python train.py --model="segmentation model" --dataset="made-up waving flags" --train_examples=97500 --image_size=48 --crop_scale_min=0.8 --horizontal_flip=false --translate=0.06 --color_jitter=0.2 --num_classes=4 --encoder_arch="efficientnet" --encoder_norm="batchnorm" --encoder_activation="relu" --encoder_drop_path=0.2 --encoder_depths=[4, 7, 4] --encoder_kernel_size=5 --encoder_stem="single" --encoder_expansion=6 --encoder_widths=[40, 80, 160] --decoder_norm="groupnorm" --decoder_activation="silu" --decoder_weight_standardization=true --decoder_widths=[48, 96, 192, 192] --decoder_blocks_per_level=2 --decoder_block="basic" --decoder_attention=true --decoder_upsampling="pixel_shuffle" --label_smoothing=0.1 --init="trunc_normal_002" --residual_init="none" --optimizer="soap" --beta2=0.999 --lr=0.0043 --beta1=0.9 --shampoo_beta=0.999 --eps=1e-08 --precondition_frequency=20 --max_precond_dim=512 --merge_dims=true --one_sided=true --adamw_lr_other_params=0.00093 --gradient_centralization=true --ema_decay=0.99 --steps=4700 --batch_size=128 --epochs=6.2 --lr_schedule="step" --warmup_steps=140 --weight_decay=0.0 --adamw_weight_decay_other_params=0.01
Rows from block 5 of the decoder of a small segmentation model, named by matrix and row number. Rows with one number belong to one channel. Each number is 50 + 10 x the weight over its row's rms, rounded and kept within 0 to 99. All counts start at 0.
Before each channel's rows are labels from the 100 images, of 14976, where the channel reaches its highest value: "top examples" is what is common among them; "peak on" is the class under the peak. Only what is clearly more common there than usual is listed. The data: made-up waving flags. In brackets: how many of the 100.
# convs0: first 3x3 conv (decoder.decb.1.0.convs.0.weight, 96x96x3x3, standardized in use, each kernel summed), inputs 0-95
# convs1: second 3x3 conv (decoder.decb.1.0.convs.1.weight, 96x96x3x3, standardized in use, transposed, each kernel summed), outputs 0-95

top examples: rhombus (88)
peak on: emblem (99)
convs0.79:40 51 52 46 45 51 30 79 66 57 49 55 57 65 54 50 55 48 53 63 51 26 59 54 49 50 55 45 54 54 55 55 56 51 57 54 55 33 46 53 47 40 45 68 35 59 59 49 59 56 59 53 16 51 51 51 58 54 50 59 40 58 34 44 57 54 16 48 56 46 49 53 64 53 51 53 43 58 55 47 40 37 56 65 46 50 71 58 58 37 53 59 41 47 36 58
convs1.79:45 56 43 46 67 35 65 41 49 46 61 51 42 27 48 54 46 43 41 48 51 25 35 47 64 48 57 52 54 35 52 41 50 46 43 63 57 77 61 45 53 41 42 51 33 39 39 64 52 65 44 53 63 52 60 45 49 54 54 56 40 56 44 53 43 47 11 54 41 59 59 55 43 59 53 38 44 42 58 52 61 50 49 51 42 45 65 51 44 43 41 44 46 56 36 37

top examples: rhombus (51); flower (29)
peak on: emblem (88)
convs0.88:68 68 52 72 41 59 38 60 32 68 52 66 43 28 42 57 48 60 64 47 50 38 56 61 53 73 48 53 61 45 40 59 45 41 67 39 56 36 62 55 47 48 51 49 57 53 43 50 48 66 59 58 31 47 54 48 36 47 34 67 45 61 41 40 45 50 61 53 47 51 41 56 64 36 39 59 60 42 50 52 52 32 52 47 65 48 55 45 47 43 57 47 62 57 51 64
convs1.88:53 56 57 63 35 49 52 72 53 50 52 54 46 49 58 80 47 53 43 43 52 66 55 42 47 41 66 46 43 57 50 59 58 68 54 56 45 40 46 55 49 43 57 59 58 54 40 55 58 65 62 44 50 50 53 66 57 39 63 63 49 52 61 49 60 47 59 44 28 68 62 52 75 61 48 56 57 67 50 40 39 46 42 48 51 41 61 60 36 42 59 58 44 53 71 74

top examples: rhombus (100)
peak on: emblem (100)
convs0.44:44 54 47 41 47 48 30 53 53 80 57 35 58 30 63 48 69 50 24 55 41 55 47 42 58 37 53 46 39 33 51 34 51 43 35 45 48 45 58 37 45 41 32 41 49 58 43 48 54 47 59 54 35 45 54 68 46 48 45 54 53 54 50 61 39 74 53 43 46 47 40 46 44 50 44 43 57 42 48 67 46 59 60 67 46 62 49 54 62 51 36 42 54 40 58 63
convs1.44:81 47 40 66 53 31 54 62 55 36 26 52 56 59 61 57 56 59 63 38 55 53 42 56 45 66 46 50 42 47 40 55 37 50 32 52 51 71 47 44 40 41 47 56 44 34 30 40 48 63 36 52 54 49 54 46 43 46 61 43 40 67 44 28 35 45 35 57 36 51 50 54 43 58 45 60 48 48 42 50 51 47 44 33 47 59 51 52 52 47 52 67 39 48 51 65

top examples: rhombus (74)
peak on: emblem (87)
convs0.64:54 60 56 53 40 45 55 64 60 33 41 66 54 76 40 43 42 54 48 54 56 60 63 55 49 53 50 38 64 37 45 49 52 49 55 56 50 68 50 49 47 55 40 57 56 66 22 48 28 62 30 55 53 54 51 40 73 46 57 47 50 55 41 51 53 71 74 48 54 55 43 58 50 49 57 59 46 47 32 49 47 53 47 43 70 45 40 68 40 53 57 61 56 54 45 42
convs1.64:46 54 51 37 42 52 40 49 58 34 46 40 46 47 55 42 48 35 57 35 57 42 47 48 42 32 53 43 50 39 47 51 52 37 41 50 47 48 53 48 51 67 59 40 34 57 52 63 57 62 42 17 50 35 45 51 35 65 42 36 69 54 45 38 45 49 44 49 60 64 33 65 45 38 48 41 53 57 60 58 61 45 53 53 34 65 45 55 68 40 64 41 43 65 46 67

top examples: emblem: no emblem (93)
peak on: backdrop (100)
convs0.52:41 57 57 48 38 57 51 48 47 63 54 66 68 41 58 49 59 62 40 65 58 38 62 56 39 72 37 47 64 23 56 49 40 66 70 54 37 38 51 58 64 36 66 59 46 37 57 56 41 57 52 50 44 52 57 46 69 52 49 61 50 56 30 49 53 44 52 67 59 57 54 43 61 45 58 68 53 54 44 60 60 42 59 52 48 44 45 46 46 50 60 28 59 55 43 57
convs1.52:35 65 57 42 44 67 54 59 45 56 52 47 45 17 43 43 44 37 46 46 65 30 49 53 59 49 51 62 48 31 76 44 65 45 42 44 53 49 74 49 55 62 51 55 45 52 57 61 49 58 47 66 61 62 50 50 49 59 46 37 51 45 30 62 57 48 37 37 49 51 51 40 42 46 62 52 57 43 58 56 64 44 50 50 54 38 45 62 53 69 45 50 59 48 33 37

top examples: flower (83)
peak on: emblem (84)
convs0.51:57 50 59 50 37 58 72 60 53 66 51 63 55 56 57 48 49 45 44 69 55 39 54 65 41 70 60 52 61 45 51 43 31 61 67 48 54 39 44 45 61 60 75 62 43 34 37 66 48 52 35 49 45 43 57 33 70 41 54 64 50 46 54 67 61 54 48 63 45 55 48 54 59 40 51 63 46 44 48 49 52 41 43 57 48 33 38 54 55 45 72 59 46 60 43 56
convs1.51:50 52 48 61 48 56 50 89 62 55 54 58 54 59 69 60 62 60 45 38 46 60 62 37 42 60 48 54 58 63 52 56 62 67 61 44 41 49 47 46 43 62 65 66 54 51 67 43 48 51 69 44 47 48 60 62 55 46 46 57 55 36 64 57 54 48 75 64 48 55 46 44 68 52 46 55 60 64 34 41 34 46 40 58 56 48 46 52 49 64 61 51 49 47 60 52

top examples: flower (97)
peak on: emblem (77)
convs0.86:59 66 46 56 50 51 50 52 57 46 46 61 59 41 59 52 46 47 52 45 57 40 51 75 34 61 62 44 56 49 44 70 52 52 51 58 60 47 61 46 50 38 74 50 45 49 42 68 41 73 20 55 45 47 57 39 52 50 44 54 61 41 45 51 61 37 52 42 36 61 48 47 63 54 41 61 51 45 40 58 72 39 44 39 45 31 36 48 29 53 60 51 62 59 46 54
convs1.86:64 55 42 61 33 51 58 94 51 32 36 60 54 60 44 51 58 63 44 38 46 53 55 45 47 64 49 42 44 66 61 54 38 46 54 48 38 44 39 48 43 59 38 56 57 59 48 60 52 48 62 37 50 61 53 64 54 50 53 59 69 41 59 52 65 58 48 47 56 58 46 32 60 58 50 54 52 60 41 40 31 65 43 48 43 35 46 58 47 57 61 47 51 52 68 58

top examples: rhombus (47)
peak on: emblem (51)
convs0.82:57 57 55 48 57 53 20 58 62 45 47 54 44 63 49 50 69 36 46 77 61 44 49 58 62 61 64 59 60 56 39 55 59 50 54 56 65 54 57 59 58 30 38 43 44 45 46 66 56 50 33 48 40 56 54 48 44 50 36 51 51 47 44 49 52 62 44 46 59 58 48 52 49 50 54 44 41 53 53 62 65 64 40 49 53 41 23 53 32 35 71 62 48 37 43 55
convs1.82:43 54 55 59 27 59 42 62 59 61 42 41 51 60 54 62 81 43 56 51 57 53 48 50 48 44 49 37 50 39 54 39 43 56 58 48 52 43 51 50 49 60 50 56 67 64 56 47 49 71 65 41 46 52 52 49 58 48 57 53 51 50 59 52 58 65 92 54 59 55 40 38 61 48 47 56 58 47 48 34 34 48 46 30 71 56 47 40 63 58 57 49 55 49 47 50

top examples: emblem: no emblem (83)
peak on: flag (94)
convs0.57:45 46 61 49 57 54 68 40 44 39 60 60 46 43 56 59 60 63 52 47 51 41 43 53 58 62 70 50 46 35 60 63 34 67 72 52 50 29 42 59 59 30 63 46 43 40 53 64 55 64 38 48 46 58 55 52 57 31 57 62 61 65 49 54 62 51 45 48 37 43 42 43 65 44 47 45 54 61 53 68 66 49 53 53 41 36 32 64 47 46 57 61 49 41 48 32
convs1.57:64 48 41 58 44 59 37 59 55 56 55 48 49 74 47 59 71 50 57 60 46 68 57 43 48 48 37 44 53 70 45 57 54 44 48 46 46 23 41 51 55 42 46 57 71 51 63 32 46 39 54 38 40 50 41 45 46 47 53 54 58 49 56 59 64 52 84 55 71 44 38 42 68 50 46 45 61 50 48 40 40 49 60 48 45 51 53 43 50 37 56 57 53 43 50 72

top examples: flower (31)
peak on: emblem (33)
convs0.14:57 59 47 54 54 55 62 63 40 47 64 48 67 44 50 50 60 46 47 63 43 47 37 42 40 48 54 65 51 45 53 43 38 80 69 51 52 34 49 74 68 53 49 44 39 47 55 46 54 51 57 36 47 41 60 42 39 37 51 63 29 52 35 56 41 72 41 50 44 56 65 58 45 52 53 43 48 52 55 71 65 49 63 50 37 40 32 42 51 51 41 38 51 55 41 51
convs1.14:58 45 42 69 46 44 55 68 62 47 40 41 46 67 60 50 76 64 38 51 49 67 50 44 47 40 58 41 31 56 46 49 58 47 53 44 47 45 33 46 53 53 51 60 58 57 50 51 49 40 63 53 56 60 42 70 49 56 58 55 62 44 60 46 47 48 81 53 47 46 40 45 61 51 39 54 45 51 44 41 35 60 62 54 57 65 66 62 28 44 60 46 40 69 63 49

top examples: emblem: no emblem (73)
peak on: pole (54)
convs0.17:55 48 47 50 53 43 25 51 40 40 58 59 45 60 38 42 69 44 32 77 56 44 44 56 55 58 59 60 51 43 39 43 45 64 43 51 57 33 50 60 64 32 31 67 43 52 66 50 57 38 67 44 40 50 44 57 64 39 50 33 51 48 49 48 54 80 59 42 53 51 48 57 51 47 37 32 52 42 52 62 46 55 44 61 59 56 45 47 61 41 53 50 51 37 43 47
convs1.17:65 50 42 52 46 49 48 51 38 48 46 34 53 74 52 68 67 56 50 66 41 62 61 43 42 47 60 48 52 61 33 65 39 44 52 52 54 41 44 37 44 38 47 48 54 59 48 48 48 49 52 55 48 33 41 52 57 39 65 63 46 63 55 40 46 55 91 39 46 45 54 50 41 44 41 47 58 54 61 48 48 46 50 54 66 72 55 52 67 39 41 49 46 43 67 61

top examples: emblem: no emblem (85)
peak on: backdrop (96)
convs0.39:48 32 41 50 41 42 63 42 52 56 60 68 68 56 70 67 68 60 37 58 56 34 60 53 46 54 49 47 56 44 47 46 55 59 46 47 37 33 41 52 58 38 72 53 51 48 54 56 58 55 73 36 38 44 53 53 67 49 58 58 53 42 39 51 59 46 25 57 43 55 41 48 61 27 45 62 59 58 46 40 57 42 50 44 42 51 43 43 64 36 55 40 43 41 39 50
convs1.39:41 63 65 55 50 69 59 63 40 44 55 48 29 51 46 39 57 42 43 38 63 37 44 51 59 44 58 58 36 39 72 46 61 40 45 42 54 56 72 47 59 60 41 57 46 64 48 57 56 63 40 61 76 64 52 47 44 57 41 34 48 53 39 56 55 64 34 49 48 56 49 40 48 54 43 47 36 46 52 52 58 50 60 57 52 46 39 72 51 62 38 41 57 49 29 49

top examples: flower (80)
peak on: flag (100)
convs0.62:41 48 44 44 43 43 63 75 40 56 49 56 39 45 41 48 45 53 59 37 59 49 55 38 42 38 49 51 50 58 53 53 49 45 56 55 42 48 38 56 51 47 78 63 46 50 19 47 48 54 49 52 40 53 55 51 67 42 50 54 40 45 58 58 59 26 67 58 45 55 33 68 59 57 50 65 53 65 52 35 55 47 56 36 51 35 47 58 22 53 54 52 46 64 56 39
convs1.62:51 59 49 39 53 54 59 58 78 54 43 60 68 44 44 60 46 37 63 57 58 44 47 58 68 59 45 46 60 67 45 63 55 62 46 48 43 57 30 39 65 53 47 46 68 70 50 39 45 44 71 54 28 57 44 68 46 45 52 60 53 38 51 66 59 50 52 54 57 52 56 48 63 42 43 61 51 61 52 43 50 61 42 70 40 34 46 45 53 48 52 65 61 41 55 63